python train.py --model="contrastive image-text model" --dataset="close-ups of made-up surfaces with and without defects" --crop_scale_min=0.8 --horizontal_flip=true --translate=0.06 --loss="softmax" --text_encoder_causal=false --text_encoder_width=128 --lr=0.0029 --final_lr_fraction=0.1 --warmup_steps=230
Rows from block 7 of the text encoder, named by matrix and row number. Each number is 500 + 25 x the weight over its row's rms, rounded and kept within 0 to 999. All counts start at 0. Numbers have three digits each. After the name is the row's rms in percent of the matrix's.
# proj: attention output (text_encoder.blocks.7.attn.proj.weight, 128x128), inputs 0-63
proj.0 084:527471501491479502510520493481446522580470456480473548522492457493554503495537477498563509517485534508490529483486497501467472478511479500513505516512440481493502508507520533540504522483475495
proj.1 114:510487489545516519492485488526464499574509488500512549484513453456486552494491493486547496503534495509524491498523520518514515472481499482501472486496516498479508506496495507504513508505508501
proj.2 086:506470518496486515508522496531514508476501470494499472541515485517489506475526508502458491492466577519529519499444441472497484487477527471501469537505444493493499486522501539483511533523497481
proj.3 124:514516471483529504479498448490469533494499465494525499558515456541444524507506474513535473526549487508468507502484500484509509500504497504519507495506509502514521481495517505504503453510501460
proj.4 123:461531471485518511478496442462481507435477437468510469537497476543438507522476472513475472531509550512518482519504524478472489499571478488539488502489476483472460486506457469487490524508489498
proj.5 099:477535493436517494487481432476490525452495426488504465589507487530454509499488482533469501531511512487507489501482494507485474489527463486500507490494502451511477493497483510496481490480487506
proj.6 116:521472509543507541497471556534488502584497513527487544454505483471546523495538521510540512499535489503502487510489505494518489496461513542493483502534506512532500483505494495468463469479483502
proj.7 110:483455491538465548441503530532436549534522500498468589498490459434546527478499505492555537493481481490495507494501459516521501502455532524475473523502493529493490499496484504508502481534508514
proj.8 093:542490538481504512548496534548519487555464521528496483456502540501532518497527523495533482462495485545454490507495508468535503487506559522493478515527532491488512525511525415500499487496458511
proj.9 110:484576535456499484524493495458551502403484533474492444500495521524461472511485511512408489504466476463508470501550529515491494480548514498513520459495527481493497510503487506513505486485483477
proj.10 080:462471499492494497499505485508475538498497473476491503547488495483560488482476517527470490569464503498524483551496518462458549498470508461590476511502504508471497526522515527476521530514512481
proj.11 135:507528496461502466512531536504550437478520525501503440500509539478504469511511502493483495488455550511521528511486501467480516473461495509493459519502457493501478501502499538476496511506510508
proj.12 109:499536508511518480482500458493515495485489468533540500546485473520461517513487489529530494506557495524531478549530521461487506460501473508537491500487505480463494510510517468501502525511505447
proj.13 101:507550477478530489515489462490552501449468523492531468525485503557418517511495490527484490487570503507503502543511513484461504477508490517540487515503478496443472507544493525501482510474529496
proj.14 086:506470489561468517495497509536471494610486450499481571503473480478540555511497489507534520459500484491527514512506473509507491509498452509516531523490472517494507492516508521513528550493510526
proj.15 119:505512492478492496504513527463501465509509505499513479492510512544487493495521515506515489473475490475454536477512478515526490518525510509488534478513519495539534515503491439525517450477460511
proj.16 091:488493489526469527504528463509473506569480465526447521495505482489475532518499473528491484483548523482508483512536533512508507512493449512527497520448488496476501510507512539483510567531528505
proj.17 093:451544517498507494554500510485563481428464532468502460525488530516522473542509531486421485509446519478532546500489503506485501513477478479492514486537477479492524482493503527518491496492505488
proj.18 106:528475527497501489543484535511492525528505549540475541442502556426549521508515530481483501478485514522498536468461479509527507532483532515483484474537489529543524491465511461506502477478478486
proj.19 087:485469506532482480470495527494470509548483525461457561480468503468522437521493462491533524492500526499491520484443504538543476507479534491506510470530508511507525488501510456541525447455541514
proj.20 093:463522488505485483537526514461560455443445496498488435486510525527473461500512485507443483481473526472503499511528522495465539505441483477540503499528490515507477481495507525516511551502520489
proj.21 086:500484490483494493550478478498484480532509483494456493480528476489470541514467477506485498488502490461507525499514485530546478504532511455496548490500493521524529484503506459530509514473499487
proj.22 072:521532484528519516467524457482477540446483472462536453548488468510465503516523486489551517518540543502467509459483539486524528540521566516462503498510507481475557514512486505503465485500451518
proj.23 119:487487523530486488496502532519495525568530526518513556448477526457579486473501497497520519486491453529468507490489468513519559527466549512465471495501546537491513506468489485505496462515498506
proj.24 088:466560508469486474526510473472511502437523496486519468554520514530530463482498502535406520500487507494498544502471494507472478506508435474452532493508466557517510500502503539519540525499517510
proj.25 104:479464516503535476533436491500442519563519535557486544450522496480491514539533510488517485490530482508490515488485451503534495522509477474479482502520517529497466465466495447520512478483487485
proj.26 072:488498497493508484456501465517454511501522486484506506527493459521522510479497519512490514548501514518525514527463524466445528509457526481561478526498422505527500487505511552457500479495462471
proj.27 087:500465500512526483441487491488500509486529517531504613485503515495518529502496532484489527486517458456453523443524499540488457503516540533472520496526503490506490539522512543515465495486499548
proj.28 113:522527502491500483496518450475470496485514471471502496520506485529479505522495477509478492517535509480500495466501516541501489496535481471501534478493526504480496489521490479486531503507482513
proj.29 095:515500541503484518545505539500488465455530532477505520458499526479530474487473539490466514470474494518484480508545532453495488485533514556495531504496520523500489525543503519490452493495451552
proj.30 077:494489502484487454521509524500499519542504529537488510517509481476493491495513498485484541521525525479508543501495486520469491479545470508531523451570484462488494455510479484540498494487512462
proj.31 076:516454487492470527513516547554516474534462501506477511526475505483470532432522476516505443515493480489507497495544480490537520564486497499540487465485519504458519500517490490496515555511480520
proj.32 105:461498476506488472543519484487507503477501524534496498493499540489549477526507522477460508451445508492491493460488482520513465505554487447456540462503499490534522528498504498530513477498494532
proj.33 091:516527485482494470529473513484522460456503532513506456501508531492500476512500497501454515500532503503537513484515498497501482453534434507524507516488490475500474515505519399472516490500528488
proj.34 107:473481475498491509468510479503474547525514489479476506505502447481503522511497490505508494524501476472488461481536530531529446492581502542498544488487537459491518519524492426552494502509495522
proj.35 101:506497466492554465477500489479462530509519456516529471536522460524479497525469490506497488517508514498532486499468537431469508482495467479521456538479459491484453473504475536494485535505507469
proj.36 123:458561515489489469530512511485555491443494523455532445504514545528511449488503542508400516497489494504514507510475498494489501491436487518501492512510457503515510498512465573505506505496501518
proj.37 085:525500500475521479529498531457537435474468529523483435473493546507491504500482535497402516457454535509502509490508519516498465466522412473530541490492448485495493518515483504519501532504527464
proj.38 088:474477516494511477539474551528503507502548546521490487478515506488543459528497488479468488482461491524512495514462508484520519527443545504477463516508473510503520513494464529474509489507484457
proj.39 102:504452502553488508485480506504497511572518497501502549479495481453526535495520481493546508511495492455499531490477493539532523504509513519460519493512509497552499515486523463520518518520518529
proj.40 093:528568480492500478480511481459551478456497506487497448555506511555434459487520493536497518520480511506491512525484525496492516496503545532514471507530509507493484514484491545504474480519467492
proj.41 097:510535498511505497520466499497502509464475522471500484513475486505475483500485489497480480470521541480550478474529527545456466441528430509494512492494483493503457478521502563509493512513509516
proj.42 105:526537519460529487554517515489582470457493509508505420503504588516485507516515493478477456479471507497519484507500513480485499477471467507518492524497498518461513502509529518494526534517503513
proj.43 077:505464496495482509520519514506469531559509523536486531459505509498529485478538497473492487521496500486468490486498469557543482520516525550449532496554508508482517493466467454540485460496492514
proj.44 088:474483471480498487519544501506522496455497447479466476573498477510526472490474467509463486460433552503502535520461452512502488503466499513504521486519467484520539497492492524513475478519462542
proj.45 091:517442499514511494433475529506499544571510518521461551516490486457517532512555486456569498508509492535482500505455473483552525498475533538479474462527528493498520490490502444502495458499519471
proj.46 077:485521507502535496454487472502508492457506498439555486546482490499480491517510522498513532561528483542500488525510482450554531510483508537474485483489482465484512495507501505545539508526487551
proj.47 114:523477497543480490461474489524465543567499512504484528498495489453499569498487515493560512481524496511474505524473471495529515507462546522470483517497494503505513516503512522507498452485467530
proj.48 094:534481496513528542470488493522493512530491501511484495527493492508494540506500479500539494491501470536506504527463505438513529525463512505494472505510508500467490477469458537475471473500505477
proj.49 110:507559493491491505471493460455518500440502483476518480549538478530442499489497500514485492525532502487493491520487491521499488508466495500475506480500497525481502503469509483476539512525521515
proj.50 114:538502508493486506536452536502514485540503555535506555466491529476501509528505509477491472484523482505476502495487488490541528499474554549436474528498504516493516494475553479502511510511505514
proj.51 098:500542468499524482476495454481499543472505476481517506527511515536463535510507504504513505527534484530506470535525525463470496509521492509503452541463486448455468517489467516501491574519506509
proj.52 110:490475482510487497569521514522512494510505491511474500493509526447519478502489520510503483494464520479491498464480480520508488504494512463497495481502520517494504515473498472505507496488488543
proj.53 104:467469490497470438571512528472552479463497511510510432505516553484536461524464561490420486476430535499471483498523507493488467464537474497499506498533507479521482528505516527500482509506511520
proj.54 099:529501501521522506487502524502486502567492497562508500483490465482505544489495496505552505469529557482527516495539535526454504498507472496543489483470490483521501486491498489496501541498521496
proj.55 075:510476492519468517533504535467506416524523513494469496461442529486502500508498513468483491486490487455458486512465479494550503503511509550498517502507513533501569480500539521507482510522484537
proj.56 111:512454524533505484535496542508510470560482565555454513464507532460555492503521500487504510448446521460508509482516485535504494488522469462471530525476497516495497496511520513531503523531512529
proj.57 098:503541504505489511456553474508507504472498443453479465551503461545469485494472490492521499483488543500514491535512546471464526468462496490558480520461452500512513499548524593484505479498469505
proj.58 076:500466496545458507553515527511512491564490508506479522456489468502520488506507508466513567479476485465502465513515502530476487504508523497496507499485519514520509507506537496537540528510556519
proj.59 093:495497445502482486548456480510471521534486495498468552527500484472496512476484524463489537518527471462486516510505507511504467507513516433490535471523490466511529470488459535496515472486437506
proj.60 127:514573507504515522440476431448514526454477504488519459513507494541439530500504485507481492545557515509550469551490509491480481476479478460524498528497469484474465489514491523489499508513521489
proj.61 082:515505499484478486538513531507558490555473563517451487454488520464476460477541500497472472447499502474513482473517520527489477492467499511476528455476524462503474483503551494500518499510525486
proj.62 107:470506510543493501488508509512514493544497492494488515540486476520508503511522490523572492499490536503504527480475496513502471492463465534502499509522473531503469508513492539485496505518537511
proj.63 095:495552503478559477513469495474531511436509525519482480467530566487487519536529495467459496476530492475511504525505517468477524518444522471503506518508472511498481473481475543500499470488497446
proj.64 081:527517482551498487527541508510553429459456495477493485494543542499502517456528472515476495511494485466522519479519490538479492523560500458482525467450504498495551480485533482512502494521497530
proj.65 116:498525500472536471476483481486515518456525511512523495506489541504498479509487487493496501510514507543480507502480508500521545505495561494506452459516508497496514483468490490476488470492466501
proj.66 077:476507514515496519507512500457489479499502479530545482533515470528447502513509515514474481503549499497504464462516492479480444532517474477522496531470501467444490474501484514519525480516506474
proj.67 113:510455541480478504576461567496513445531521547562465522461484512457568523495526516465505484454499464501492500489523487504546476493517488547477499530509519511528495505486493451500506485515493501
proj.68 107:481516501486510476548477531463527521486519531516519493468517536482510463551485523474449466520475494526447444503489520474505481475529552490498493503549524493508464529497468429533455474507473490
proj.69 091:505515485491527491453512460491497522461525447442538457516486479519448498479498489528473489544499532484533493494501547477495540485464452508516476478472474474488466467525501524495486568510539493
proj.70 088:499473499497474524518489486521491492530523514527468526492527554448508512487466498497488489469505477489511491515493519478490497497542476550503476512478485473472509510543481513512480494494491483
proj.71 094:531486485513500535476488519512512523534518497507469540474529524506502519494521503524555493503498521516491488535522471481505526500500518514488489518517489473486476538492527497456500497509480512
proj.72 095:467446507500501501489485505513435498529498483548485524480492506473559501513492500506536492489496435471519454492509498517478488484544492512452514483458542477496483532529481468511508538515518507
proj.73 103:513464486509472550501523517523477519562475487509499529500488459460516531515508499513548488475482487497518511498520503549532483507525534479499528496512524499497493523515517512508526513498502515
proj.74 081:555489500520472547468518525509516516512521519464483553472526490529497486457498504520501511510489487517508514499493504452502524490450543483520445561522483512486494503475492535492491465501520529
proj.75 099:509441502530498525510475510527450527563501477532482517488508497502503518504473490522520487508504534490495521440453488522510468492498507527465518481534506511544526535482522435535498461463517506
proj.76 107:500461493532519511499501510509441518546510473516508552488505480487537543519461477518514516508497513528479528504460479507533532512475535505495459497509520522525520480473522492478484445504466501
proj.77 090:502447463495444522516530523551504496539543522506517515455472493499512508487487482494506500497505523534501477506521523449487531523503512484503498534511491476508471517497463560461488507515474492
proj.78 115:512477511514470530500497523532495512547509511505466576451480501454564514449488498480521472481488505503453504443490503505534484514525529560484540473506542497544525530490513444518480486482495547
proj.79 114:504544488503508482424533470476488507475489467451531457540503486538464485471524467490525509514523488516517472520519513492480532511477507498529522497495495470473526503501471573509517497486473481
proj.80 091:481442485510495507490491570537501492525527478474475545494492502491572490469501500497529527500444518513484513499467454494547498535477542529508464489524507546509478481500514511504465478498499502
proj.81 115:470554497487497493509483439471527491443523519444468480517533479524470490481476502522435498539488485513484514533483512487529501470511506517480516482499504494492516509510488460499496474466475482
proj.82 089:557498499532516522470471478499488515540485439498487548530494416495483494509457489515563506532531492505489474517523531542518515492534504494496482533480512510466513494450479471476531526519513479
proj.83 099:452486501514467508515516490512488491543507489523499529485493468481532484452471496524531521458474495495525526490502507541475506530556464444514505445488495491480487481518470570525524522495501494
proj.84 086:462534493476527471468509480486488499466510490505518485541515470491497495534513526481483489499525475528447468492521488458522516534543539505489462506490509508486504526467469449499513491515528510
proj.85 095:457486486497516473460549494479497501463543461478471456557532499563503506498470486530457503521485549484526551514504494508457503515467478448516517466510481496478480455495494544483502509494511493
proj.86 091:507523516508512504494444494483505496526503536540493492467506524430506518477506490510510507459549485478492471500486474546506488498513441501485523489475514540492479496484490504480494513523507497
proj.87 091:465518481478488512467518458486506496459545515486518499509480546515502498487489529445466501505495457556482474515517471479526489504506540515481525472548521521546520517513432456521497488485483509
proj.88 096:518511515501504498489486539503503497522496542534546504461497480467493528508553521494574498505547501476499511482484479501544490520501515488478492489526513524488501517492499441516510493519542465
proj.89 095:509477501515477480482532557521513469504507489499495503486501483485531468452537526491538512503467475445502500492508488529504485523512505527491510474522511480529543488513546456507487462510480535
proj.90 107:478547501458501465494501498475519472455490490481550424530519502537428475520506486526445502534515537497550500498496469504506489479499443488497522506509493503479495491510509483501514532505549444
proj.91 116:471525502476530467508542472500559485453503433478478448525519512525494492510530489487459498485446501501479515519493517457494514471503498507531506540505485510491468505497475537479489505492476489
proj.92 095:521518482489489447539478563494538440495505554528534484440531576468511476500559507466501505508524517497514517518458490491493490475456476504506503487497466542491479466487523472497493497481527489
proj.93 074:503512485512467524549509487494483500490462550521475477467475519514504488540510531516503471466491502490541506515499512491453487476544479500495503503489469462490499514482505529492511536520455465
proj.94 094:502442500481495481475497544491470496516555511517515504504502456512484459523519473522541500505500490525517489495565522490484507506524476497502493519467512485468472506526485487501522559491572507
proj.95 093:528465518507516527523479488493440504542547505505484554499506492488513534486483482515529524506513513493499538488451488495514437510453521535451539487520524524509512522499541454506500472473460529
proj.96 084:497481501473506484497529563493512480443503522506514464546525522513523468521492492488470522507462524483511492457499503518475457504544478478493547514519504503488511501496510477493523517466512494
proj.97 087:477554548493491504530548476498550516482461460490490479497519500520460515512478494504481471463500488450530484503522466530496474496555508504519555493496507480509497508539524567543501533522480474
proj.98 124:480501483541495541434479459537436603552508479502508530536486423471488539489477483522544505522552521504474496494491496494480471484515494508481505514507512496523483524536486484498462501492473507
proj.99 110:498514512495468480562485492519484481494498524502474503457471486484505502523505523486452484488481472500523458499522531524439507481517482446505509493476479485489465496510486552485495525506507508
proj.100 076:534501539470453537520482469513555493517484552525491510456482524492469542546486483501521480481530515480481545493496495471486496478507539537501469537475473491516488497472504444482477458500497499
proj.101 084:499477486490509539489494500503498502498530506520536526514484467504491481470496490520537459477524471488486500478507452518533483521459512538453493460509554526512526511498510481489488499518467485
proj.102 109:513594527492516464496506486443532454415505514475502411486538533559480450504477539505424516484485526498465503491509497505514480512511519480476515497502489497529524512494520471520532486526507527
proj.103 088:440492508529459493531476477497480508478480460508464482496491507500513520548424516486438485503503486465503510464534504504473508517559453455501548489501511462490532473513488427487462494492508501
proj.104 119:481445513511506515536470496515442530543507548522472584428496525452538516521512504471510506491512484509491497529484505467481478517475503496457450520521469512505464506504461495489447488487474506
proj.105 107:493537482474488493478504522472579456440494512483504446502495534535462447484543533513487507495514486524538492525500506491472542486451491506508464508495516538470505467503489552484532515506534488
proj.106 102:520502502473507490508538536495522450476533500470502476517515519517508458469493509467518523493487510524508515554421498455500523533448506486510426508482471519506543505506524547493500478516493513
proj.107 100:477555486470520481488501429453476508455482512495486473531522489513450506511485505494426500505538476469479500459520496490499457485559500466495550476471497475507503511483488487518502495491502500
proj.108 130:495542517484546476503483513471581472411505538506528461502516537516498460525487520514414489502475480538501485522491501491505484508516517504496487517508507491501495504496496473490492482502476508
proj.109 090:486499534446462496545514514499533464527489519518530458457502503480515478517537473494488485450522490463511475477522514528496495526548493477506538509491497514510522507490482483569498515463552473
proj.110 118:515472526522475473497522569512503476527468517496441543457460485465553482502500510499516515492466501515530532504504491467497537524453516505527455526513511535485479505481516574481504542512472500
proj.111 131:527447521557498555463484493536437559591520510515502568473469471462545566469491476473587526512513465492480499478521493480537497507516517519465485506503512504505512524491524471484489474479492520
proj.112 120:511453472537510542465517481509392598566529464482462562510470440479524541502482507510560492537516485509494509485481507481487521519497522471484490493499519477496493511494490497507479482507481495
proj.113 123:500511509489513464547522550501573464484536526534506496437490539472536443504541515485468510474446487500494532478506466529520508501485520539487517508503534512499498510494504482498515472483498506
proj.114 096:539457504537480517426540523515462520553499483493494558532530497494515521476499453507575491505519504505492518502448472537512494529455527512539457526475485507525511508484564559494524516515489502
proj.115 105:527489495495486514506519544535493498515496495507523513505486506498517472509531504479555505472487489535513528495501493477493555492432525474558453523488460521484491468479501576476510483492494497
proj.116 120:530492500515470497493487489527492503532492520534489554486487486435524537480505490506566509496498536484486523466501471499494493461472465497483489512471508498487478514474536521499483519501503537
proj.117 091:508491518513512500522508571513531476514509554495458526462505523468525480520511518510473500507459525492535480470526469488477493502523461507479508493496511540496504514495526483505464505486507513
proj.118 092:504548467501512505480530451496500527449486454466481490564487448542461448486486480515497513524482449501497464500509522495476512526560499506513546493492519487456493532553468532488489499489471515
proj.119 093:499536534463496478533501512484518468463484524536502431483500559519493462530515551501392485448466505509481458520520524475472515497456514489537482529488499499501474496509496558507520522512505486
proj.120 100:484514484507504539461497468511458540507483453494568505552504435525495527475477462511570518522532489502501485485505507520479493513524495425537547487500495488485519496500461542493561535500528495
proj.121 083:538484539504457529529526581497536509493517520535495499466498504503500500507537498485507498460497507517505477505491469476577529519494531523498514513511532518534538497490544414492530513473489483
proj.122 105:481578491457539480476517513444557473401488487489515433516527534533459460528517498492450513502484519482488478552518519496457520474486485488513477536478471461481508494554484519502512517536517471
proj.123 114:526584492502540496483513495473535509434482486479534446504485525546435499535504517514473461506540483523467481521485488498507501493502521481493462472512500515503505471503504487501502496510518475
proj.124 141:487549497454496472471526470447551499402470474453517430546528476532484452509508482505465500528508494489532495521511538493450515486506469461545512515490508485441500473498480524516533523503522489
proj.125 076:543527493465495516472505480517501490453499449470520473539498476508503498512518481500527468509520511525469500525472506481498504541540516515510470491506531525495471498492495471512514459485503477
proj.126 076:521457486539475541464510493525452577518480455485482573497487451519507504461503470483578482495495503504493524483503471520539499528494527494513500501480520529491488523477504480506478498527494518
proj.127 079:510480492516481539464525470510494565503522477450505522561530482538526486474485491513562491514478517469461516489455467508530473493419536506513463496492525533526517490493506516508484454491475524